config.yaml
arch: "vgg"
model: "image classifier"
dataset: "simulated telescope pictures of galaxies"
train_examples: 48750
image_size: 32
crop_scale_min: 0.8
horizontal_flip: false
translate: 0.12
color_jitter: 0.2
targets: ["kind"]
num_classes: 11
norm: "batchnorm"
activation: "silu"
depths: [3, 6, 6]
kernel_size: 3
stem: "deep"
widths: [96, 192, 384]
downsampling: "avg"
loss: "binary_cross_entropy"
init: "small_normal"
optimizer: "soap"
beta2: 0.95
lr: 0.0036
beta1: 0.9
shampoo_beta: 0.95
eps: 1e-08
precondition_frequency: 16
max_precond_dim: 1536
merge_dims: false
one_sided: false
adamw_lr_other_params: 0.0012
ema_decay: 0.999
steps: 9100
batch_size: 512
epochs: 95.6
lr_schedule: "cosine"
final_lr_fraction: 0.05
warmup_steps: 180
weight_decay: 0.06
adamw_weight_decay_other_params: 0
Rows from block 3 of a small image classifier, named by matrix and row number. Each number is 128 + 24 x the weight over its row's rms, rounded and kept within 0 to 255. All counts start at 0. Numbers have three digits each.
After each channel's rows are labels from the 100 images, of 14848, where the channel reaches its highest value: "responds to" is what is common among them; "colour at peak" is the nearest of a few named colours to the mean colour under the peak. Only what is clearly more common there than usual is listed. The data: simulated telescope pictures of galaxies. In brackets: how many of the 100.
# conv: 3x3 conv (model.blocks.3.conv.weight, 192x96x3x3, each kernel summed), inputs 0-95

conv.155:112116111090104136116082119156169143103097088096174153098116113120085145107117108094146179117108120127119146117134152125091131116119118128145143122131134119113113090111111125119106099096148136155149123175123131141117144138190159079140141124131141095139102118149091094147166126186117126104
responds to: ring galaxy (77)
colour at peak: brown (82)

conv.145:164123153092118112092079147150130095138141132128121163123107114128092083147121145138139147138130110130124144117095131093123158138107152062144159132120136183125114148110109136143132148129096111122145110135108122125086112115091140112112160157070155080081118079128122098105127111158122152109
responds to: barred spiral (100); tilted (75); winding: clockwise outward (57); small (49)
colour at peak: brown (45); grey (25)

conv.61:099149128116106149155137123091094174176176136107118120149101117152107112131089134123096130102147127093167089148097158121128087128136147137168154118130115112167124117104118169127190120157150093101118135107146111079151092138144120108104137115103120108153153132117119169125100106127147146131
responds to: irregular (94)
colour at peak: grey (52)

conv.187:111160164099124121173114103130127089140136151146065154093098199109140085190071113111128117119121089132152134128127176139110105149109118115132165116149121142128130157130126172140116116125109109154129146159103158098111117113128124091118130125115135127123126120145116136150148117161154101158
responds to: barred spiral (100); winding: anticlockwise outward (88)
colour at peak: grey (53); brown (45)

conv.118:135086141155106134105145153162129125114114106112104122147119126115174115129144112121123147158114169113131109130110048138114092149112108105165104173167142148078138148100154135119103158096102140113123110106109146092169162126136102128114139132115129119126099125183127083135157105109105149100
responds to: round elliptical (99)
colour at peak: grey (70)

conv.130:110175120116125136115130150139158127096120118132140106108108150155096099095159103116135146131079142134152179187140132114138132126105161113092101130088155141150133122148094130121108107109137138096099127119133068126102095126135128100159126124114134093102137119125150126101118111210156112089
responds to: ring galaxy (76); small (49)
colour at peak: brown (71)

conv.84:123130108128153107152141101136185149123152119104105098138078134114124110111115068104084142118116150131067057113111132122090100157111184146109120132112162125131121104109125144117101154117128096097127163126143165137116117158139142129123149122100092116125121118095127157096167134141116143120
responds to: two-armed spiral (100); winding: clockwise outward (69); winding: anticlockwise outward (31)
colour at peak: grey (71)

conv.134:139111124077140178176107124106123158116117155144139122126132111142115149142177104142123133150107179101131103148144117152148132133193145111147139112131161095121162163126159093123131125168128127101100162123132097092117132135107111120104069090129077140143130115140131124131123111103154095091
responds to: two-armed spiral (53); merging pair (46); winding: clockwise outward (43)
colour at peak: grey (79)

conv.63:152098141106126061097117136111113159134129106173135165101155106125130121153110146150158135145107107115133197161119125141126191127100152133162153144114079143095106090172146157118144108132141138151130119109181152131134130166132146120158123173135108120123149151145160123128126119119124135118
responds to: many-armed spiral (100); winding: anticlockwise outward (50); winding: clockwise outward (50)
colour at peak: grey (100)

conv.127:133150120098134106119139163123100129117125103136116131114136151110216077138119144128117136118126152122107112122106128145139111131071140140131113163169113092125129151107154098118094153146138132174118096133113131132146110156112100160148116115109122149137076100103162134043151141137121116116
responds to: many-armed spiral (100); winding: anticlockwise outward (60); winding: clockwise outward (40)
colour at peak: brown (80)

conv.8:109132151098183108148123149145149132124115067100075140102092127129152109121150151137116137128123139131114121140127204128128145125117104138156139150111147136144122150089113105135156108136156130165155116114101113087098135094123166078113101091103135138158137142125089103109114176122118128163
responds to: barred spiral (87); winding: anticlockwise outward (63)
colour at peak: grey (73)

conv.103:107112116097114125097122154192149146100099121102128148144092099141123117176148123114117094139157125165115100119138130161138109116136165143144125098142131145130132148095085086175108127130128110163145125125154104141147138156098154176154125119119087147151128099106178086128133150145098162102
responds to: many-armed spiral (74); winding: anticlockwise outward (58)
colour at peak: brown (76)

conv.38:155151131091095113083122102178119130095121126097140113163102146152125133111110150107105149109099116111150122138127136114098140133126156107174130132114130125145078139151136093093165132130165123171150141165111134138076157117155124095107126113124152125138081157133177104099110155163123125085
responds to: ring galaxy (77)
colour at peak: brown (92)

conv.28:129167111125155152132117109125145133090136124132125125161172149108154183102133128145113114103144113137100139122118129123155134172152112120168084113128111080133131090092198096150121130143133148117113130130084144156131122143135146118127136129167129097099058111118142127140089105124100154083
responds to: two-armed spiral (74); winding: anticlockwise outward (64); tilted (40); winding: clockwise outward (36)
colour at peak: grey (48); brown (44)

conv.174:075127098122167126118112119128093105082097128123097094122148139120155150093146173157154113112132138113124126108115165066141123107092105138120107089037082145121137141115106119132128084120123125126139134141137103139115112153131150118113095115117145138123166166115115125113096145109113151121
responds to: many-armed spiral (72); winding: clockwise outward (39); winding: anticlockwise outward (33); flattened elliptical (28)
colour at peak: brown (57); grey (43)

conv.181:156115110171141144118120111104155146114110139156131133123124100098102150139139166127150100120118103164110186123129109143151218143128106123107091111124108110149160127143124149170117123131136144136141125120181134115137139138128133130099061129164141131110132143122149129141100176070109113107
responds to: many-armed spiral (100); winding: clockwise outward (51); winding: anticlockwise outward (49)
colour at peak: grey (74)

conv.89:107118159101105109108118089109161155140132108102182130109115133118146118131099092117135137159143098139172134160134125113135153103115139135128152080085125036114118107155106137088163120160136140151150131174146121117133128108146091119134134147114099084085139147116094121126147124137146134135
responds to: ring galaxy (99)
colour at peak: brown (82)

conv.93:167092144124177133180122127143156091095110133149108145131132116117118099144147109134109096108116085114105150121131139137118160168130130107118117086115160162129144133062108132105133118104136080131157145155151093104127120126155100084092122096127127101115138120148110075152123148158158157142
responds to: two-armed spiral (100); winding: anticlockwise outward (50); winding: clockwise outward (50)
colour at peak: brown (50); grey (42)

conv.62:116127098116153107144102190132108134115096116130123145151133116103164114119112097073103109134134134123129118119127106150127093110073144136134143157123142200120109089145199094117108134144141136089119122127102109180140132133103150142131149154137135134138178107123136091099122129129097096114
responds to: lensed arc (59); round elliptical (36)
colour at peak: brown (71); grey (28)

conv.141:094172145144097143132131102135147146152142113143135153095086143114118098113104094145084147148149144137132097098120128105116131064105148132152118136108133125140129123106124179120167121102130099097124138107129149110143097128145106147117129135114119126124131072135125216143142094107115107185
responds to: irregular (100)
colour at peak: grey (62)

conv.12:158124130094117109132143116106118117108164107132090125076133123115155121146154144158146158166134121150081119093101116091102100151143130102089129152109076123106147124131101145114116134089126105142152140097159124105121146106140188139114096133095122107088118116140058118116112159120147097145
responds to: barred spiral (100); winding: anticlockwise outward (61); tilted (54); winding: clockwise outward (39)
colour at peak: grey (55); brown (45)

conv.6:101119140104036107096158131106144096099139106179097117113124146140128099121130100107131112135143126121176118132134099112126145127090163155163119150127142040100142114157104155086141150146136120134127114139104122168134131138108129133149099152113109174134133120122107143108125112119136127137
responds to: ring galaxy (97)
colour at peak: brown (86)

conv.154:125101149120113103118114141098139121137103116082104115151148122142132122126128146143113146159135136154118136163114095107158087175172105118162148116085135119104131147159128147119158151151098151098157099107072140151122121091116124118140173091110166111129153115078124134149145093145121073163
responds to: ring galaxy (100)
colour at peak: brown (98)

conv.21:116128102079092118118154120156131122095160102141111129138143137097177117119101118174125121105148134131107121096128119129089106130094144111122106169187130121139104126118164145142127146072126151113110131135086096121111103098135165143174179115121118094113093109098135096114127117110102091102
responds to: many-armed spiral (100); winding: clockwise outward (54); winding: anticlockwise outward (46); tilted (44)
colour at peak: grey (70)

conv.82:147134126177149120130197141085133084139141138096137117116094166168087139097104103139110143087121120097122128146106099131113163093147128132168096161167184143091122137119111136111112120141113132104109107119108130104146128130158113129098119098137109128160104168120099147101132115105120158110
responds to: star cluster (100)
colour at peak: brown (64)

conv.55:124129125105090112172127117120142079149120130094107153135119123112116122101113132116125097092067091129116106121091157130110146124101125094083138100132111129143147110088074124075124126161139152149133148080130155100146108090124125169059140146136122108135133127128083145135111119128148127145
responds to: barred spiral (78); winding: clockwise outward (55); winding: anticlockwise outward (45)
colour at peak: grey (81)

conv.180:106082104120143183100163128138152159122138134095109125116112120143126119124129102129150133102114157123083104110131136123161124101162127097109074117089119129114124108089087145142123139150117142110115136129143090148093148172095176140171136126139174099109136081095113128128118104099123176127
responds to: two-armed spiral (89); winding: clockwise outward (53); winding: anticlockwise outward (46); tilted (43)
colour at peak: brown (72)

conv.119:138134149096154122168082113118120150184141127116140135139106145110124117112102114147084126131128099115125128156143146146135094157144121095126164120117115185148122134131177129149154144176107090132121122107080174095154128111112116103107141081068108138150125132094143132160136111144162133156
responds to: barred spiral (57); winding: anticlockwise outward (45); irregular (43)
colour at peak: grey (38)

conv.68:130110099106110132088117114070131144153110090114092142146096163115104141144103147123121105080154131133132119131129159120124128133082146146099126143074102120118126158122167144096111134155111100150118113155096149191137111147100098150079111128109131169119131124093146141103132171159126110105
responds to: ring galaxy (90)
colour at peak: brown (66)

conv.108:125154080098131084095116115162124126094133138152141174159130112098147122114132136131083135121113122124118124128131158136121135106065160141104124129133105106114105139131139116104127141179126143183125086142146119173141092142099122169116129101081130183110136168161147144078131123141126123145
responds to: many-armed spiral (100); winding: clockwise outward (91)
colour at peak: grey (97)

conv.184:120135084117113123108142186167135127117076116098148154135156124117111116158118174071105134140125145113137115073112134194107089129120110142127116108115116163116140170130129131144092114105109139163115128156115131148163110137088109121100135174097096157154141114131127128131106166145117148115
responds to: round elliptical (71); lensed arc (29)
colour at peak: brown (74); grey (25)

conv.148:124096113114164071129133151137145143116113137127085181140097131152161152118136127125150103116090153139126094149131144090111134092086153137128122100117145132116078127152091154122158121130156115106132106108126114160151133127077163080141123103098147094107120106129136144106144122105076158089
responds to: barred spiral (100); tilted (66); winding: clockwise outward (54); winding: anticlockwise outward (46)
colour at peak: brown (55); grey (32)

conv.79:141121146099115142116122161122128121123103085119110111137139152134165106123122147116129163141137101113151177094112133126119157143086142121112126112085104138096083124106130094077117101180136122150139113125181137130118128096137128166143121146116125140103158172123074144111138145125128042128
responds to: many-armed spiral (100); winding: anticlockwise outward (77)
colour at peak: grey (100)

conv.98:183169143162131166162122139110136114117140117182116162120135111103133192176112139182126165115148142134141119131131134132144142168129144104104139110173113111135122125140118163116115128140110144133127125132133148129148139143106141055102118115139086090099085159151123128151097126115154152108
responds to: barred spiral (91); tilted (58); winding: anticlockwise outward (55); winding: clockwise outward (45)
colour at peak: grey (56)

conv.27:127140107113146125132128139155157121101083109097058163151128130089151117135146130079092134115122139132123092117138087199112122156138164163175116136129163143129127131089132127105122140149116126103140134112152142138157138132100150100118161154050104132151132146135126105156109132143139133131
responds to: round elliptical (91)
colour at peak: pink (53); grey (45)

conv.178:137156126140153147142139148116130123103158140150110109104073154137144130119111122121114148127087155136114128144094127085136110127091166156132140145115145123095116086137121148122146101072117085091119161118129188112156143168076137117135113130107128165153129130129126135098191107119112143181
responds to: irregular (81)
colour at peak: brown (51)

conv.132:126178166115165148150137111099094134134165138152099119107097146122125110106088122112111130079141113157152124104154115148139105161113136121122144122136078151121139125101142135121137132145149114119189154182106180105109178117167120124138118108126127162136123108123123136130125122130155091196
responds to: barred spiral (100); winding: anticlockwise outward (86)
colour at peak: grey (60); brown (39)

conv.1:118133121105188175102131106161091130127168127145101132150161107101110150136143123145117133065131150122109155105134121126113079185148119104129078115134117060119138116104156097160106095149119126113100139112119140139157105119110149110133154098126120130115127083098140131134093113115115097124
responds to: two-armed spiral (90); winding: clockwise outward (76)
colour at peak: grey (49); brown (39)

conv.173:090155198078103131111082106148156110106118110117148092127143122160118108129109097122144138142199124125133144145115134125137093131110110144149145129168119101116098168152131127140160123143102118162120111107092086136111146110139135121142146109191131129166115072147130130140133118122139152145
responds to: ring galaxy (100)
colour at peak: brown (64); grey (36)

conv.45:098099191073122105088143101107110184140117142120123106117108100097093110121104107104137085119197144173129118132116127128104107098145124108119145112144116134168129141136085152142094107112147116152152130085134126108128157121150123121120077104134089150141152115120125138136115112130101105119
responds to: ring galaxy (72); barred spiral (28)
colour at peak: brown (75); grey (25)

conv.183:156137091146165120151187141129105111123133124062142139086123163158114110115145127091091111117105122102124105133121109149141100128157148122165148119112184189113156141102142118128115122121114109148119147140108121104158127113107118088114116114066139172166121145111124116101116110103150133106
responds to: round elliptical (78)
colour at peak: grey (62); pink (33)

conv.81:107130090139064145115120161134136146142104184160131136152139161135121150121148152132139130104140155115145118110153105141160062100170113141120123114122137143100163120130159096104121138168112129111132112129108124163124118151101122134126117111169108198166180113126144146138178117108124122119
responds to: merging pair (74); two-armed spiral (26)
colour at peak: brown (64); grey (27)

conv.54:156122105151134103137164179124154098149109157088082156149135075130099078109131096113139129120102142121111151151125066103136141123124122123120128141097108127129133101161103096092167107102132106131130105116129076140164119151149114088165148116127179116157144116134152120144112121148099140122
responds to: lensed arc (50); ring galaxy (49)
colour at peak: brown (57)

conv.172:105089164134151151104141131108147107074151147136124120110098124169135147174184156113121117146116201145102140142135137117150134097145105086132124119125118062119159101146102117103123106153119103120114159124134103137117132134128126132125103096132115073124127116152109089152148105105159147099
responds to: merging pair (96)
colour at peak: brown (68)

conv.105:133156110082126117099162111132120124111129136135136129090094172154138136147097146142137173144128115150105107132104143127074159130114115119087123135144131133128132144121103163127142150138144111138143123139123115111108137129153145057145104121127129072088075081126087123085164140124151189115
responds to: barred spiral (99); winding: anticlockwise outward (68); tilted (38); winding: clockwise outward (31)
colour at peak: grey (60); brown (38)

conv.39:112117128135098091079085129128158068092134123181122121162124111128154104142144129171136142149102132151178110149120097121112121133087114130137091139135118050130099102143163131115136135108130142134120151161093109121153115121094149130143163119101124090127101146140107111144119143119093159113
responds to: many-armed spiral (90); winding: clockwise outward (51); winding: anticlockwise outward (42)
colour at peak: brown (54); grey (36)

conv.177:104128141090094146146150100088113181147159144116120118087112123113152122116097102133108115154187112150151088138135129132106128093157125137132115150106125134147109119126084169135132098145138097110171147116127109091138136120173096165112117138138171128140142099100095152148098129105112074147
responds to: barred spiral (63); winding: anticlockwise outward (55); irregular (37)
colour at peak: grey (67)

conv.14:168076102094144116114127151144154128109122118107146136099131130168101113181138152156146187124134141138095126125113158132107172139146113090128150140126099112083104106130101148161128155129145136126130135124117112104143189104126131171106115161104134089141099102086125109135151137077140145105
responds to: barred spiral (100); tilted (78); winding: clockwise outward (56); small (51)
colour at peak: brown (52); grey (36)

conv.7:145140091120085166107112143112152093135136118129139119097130132114059112101086086115127127153142143118132150110150097162106124094105148219133118118132132086128090126156083113086139121131139138143118138126133120151157132167131126132122131139118121114140159113080074120144124140150128145110
responds to: ring galaxy (61); lensed arc (36)
colour at peak: brown (79)

conv.66:143148084146136119153119122115107141166148140159113146144045152142094094144117112092148113139119106092128103127106097130106096082127135123178129102161126117123141137123068120115163099145141105137116131122121125121120108136150092098101161100102119131163145129099105157123156129131130154182
responds to: barred spiral (93); winding: anticlockwise outward (47); winding: clockwise outward (46); tilted (41)
colour at peak: grey (64)

conv.86:139108152115092093149142103138117114152120145101102163117144115152171109154083090147137134110108139156094132141156113162118102167057133132132129125135150153105103107128139140160120098131104129120128111121086136181111161097115122153141168113130148110146126054096125156102140142128121149143
responds to: barred spiral (97); tilted (53); winding: anticlockwise outward (52); winding: clockwise outward (45)
colour at peak: grey (88)

conv.73:119128134107125125113104172165133135113084122125066146163164093122100133144133127108105129113118155119148150129106062182133104158126153136166114106129178171133140130106103126146137126125108112123141112128122124171177162136114105131098142169122131158190156103134132109144117111131123143108
responds to: round elliptical (100)
colour at peak: grey (59); pink (41)

conv.113:110115113141145132162109136141162154114109113082121098166072091127184109063122100121139111128142145134123115117097145139100152136138160115104092133133155141086145125101129153103089150136157171096124141098147112107132110127142101086157144118107152092104125126113094119153125090137115100111
responds to: two-armed spiral (100); winding: clockwise outward (52); winding: anticlockwise outward (48)
colour at peak: brown (42); grey (38)

conv.49:107137125108156181156193097131145137152139138127127135132136119088130174099151094137132124140143131110100087121134128109140171172182111120116093120103140111124139113125098081109079163119128123095096147084169112109137118150119131096107142144145097096103132110118099107116118102153133115111
responds to: two-armed spiral (99); winding: anticlockwise outward (54); winding: clockwise outward (45)
colour at peak: brown (48); grey (31)

conv.112:131181114128130121097103148131098139109125135122101096100187156161125135112122113122096166083124101095129098098096110144157114098089117089142140082118140100141079106104134105114091089144151136125123122143106097115135132149114092105100111112127097185137162094125120126124110144130131106138
responds to: merging pair (37); lensed arc (28); flattened elliptical (27)
colour at peak: brown (49); grey (46)

conv.22:145133142142121128112128102113134120165173110087120103093121113146137130104100091110133106160167103164111115199137126104085145104128149105167143144120153091129088158103121145124137102131106089197132100128111121097121113113138123175097139112148134114151110178110104107138149122131139126132
responds to: ring galaxy (100)
colour at peak: brown (82)

conv.88:135114106142155131112160119140113092111117127085124106160151111120075135126109140136127128132104092099137165125095059116122091136144111124135116142147132105132109130151134152098137117112067118122128080107168153129109164129130075116119152118163156105123145166125171078112121086110128152107
responds to: many-armed spiral (100); winding: clockwise outward (57); winding: anticlockwise outward (43)
colour at peak: grey (73)

conv.23:137142131080139149133105139135106128109097115123082129154123113137121163183113096134138109107144165097131120130093105142149147161114143081113106108189151138092126128106088088090095149089083127122139121103129154121177119122126123093152118110145085165115117094102134104151136114120139115126
responds to: round elliptical (99)
colour at peak: brown (86)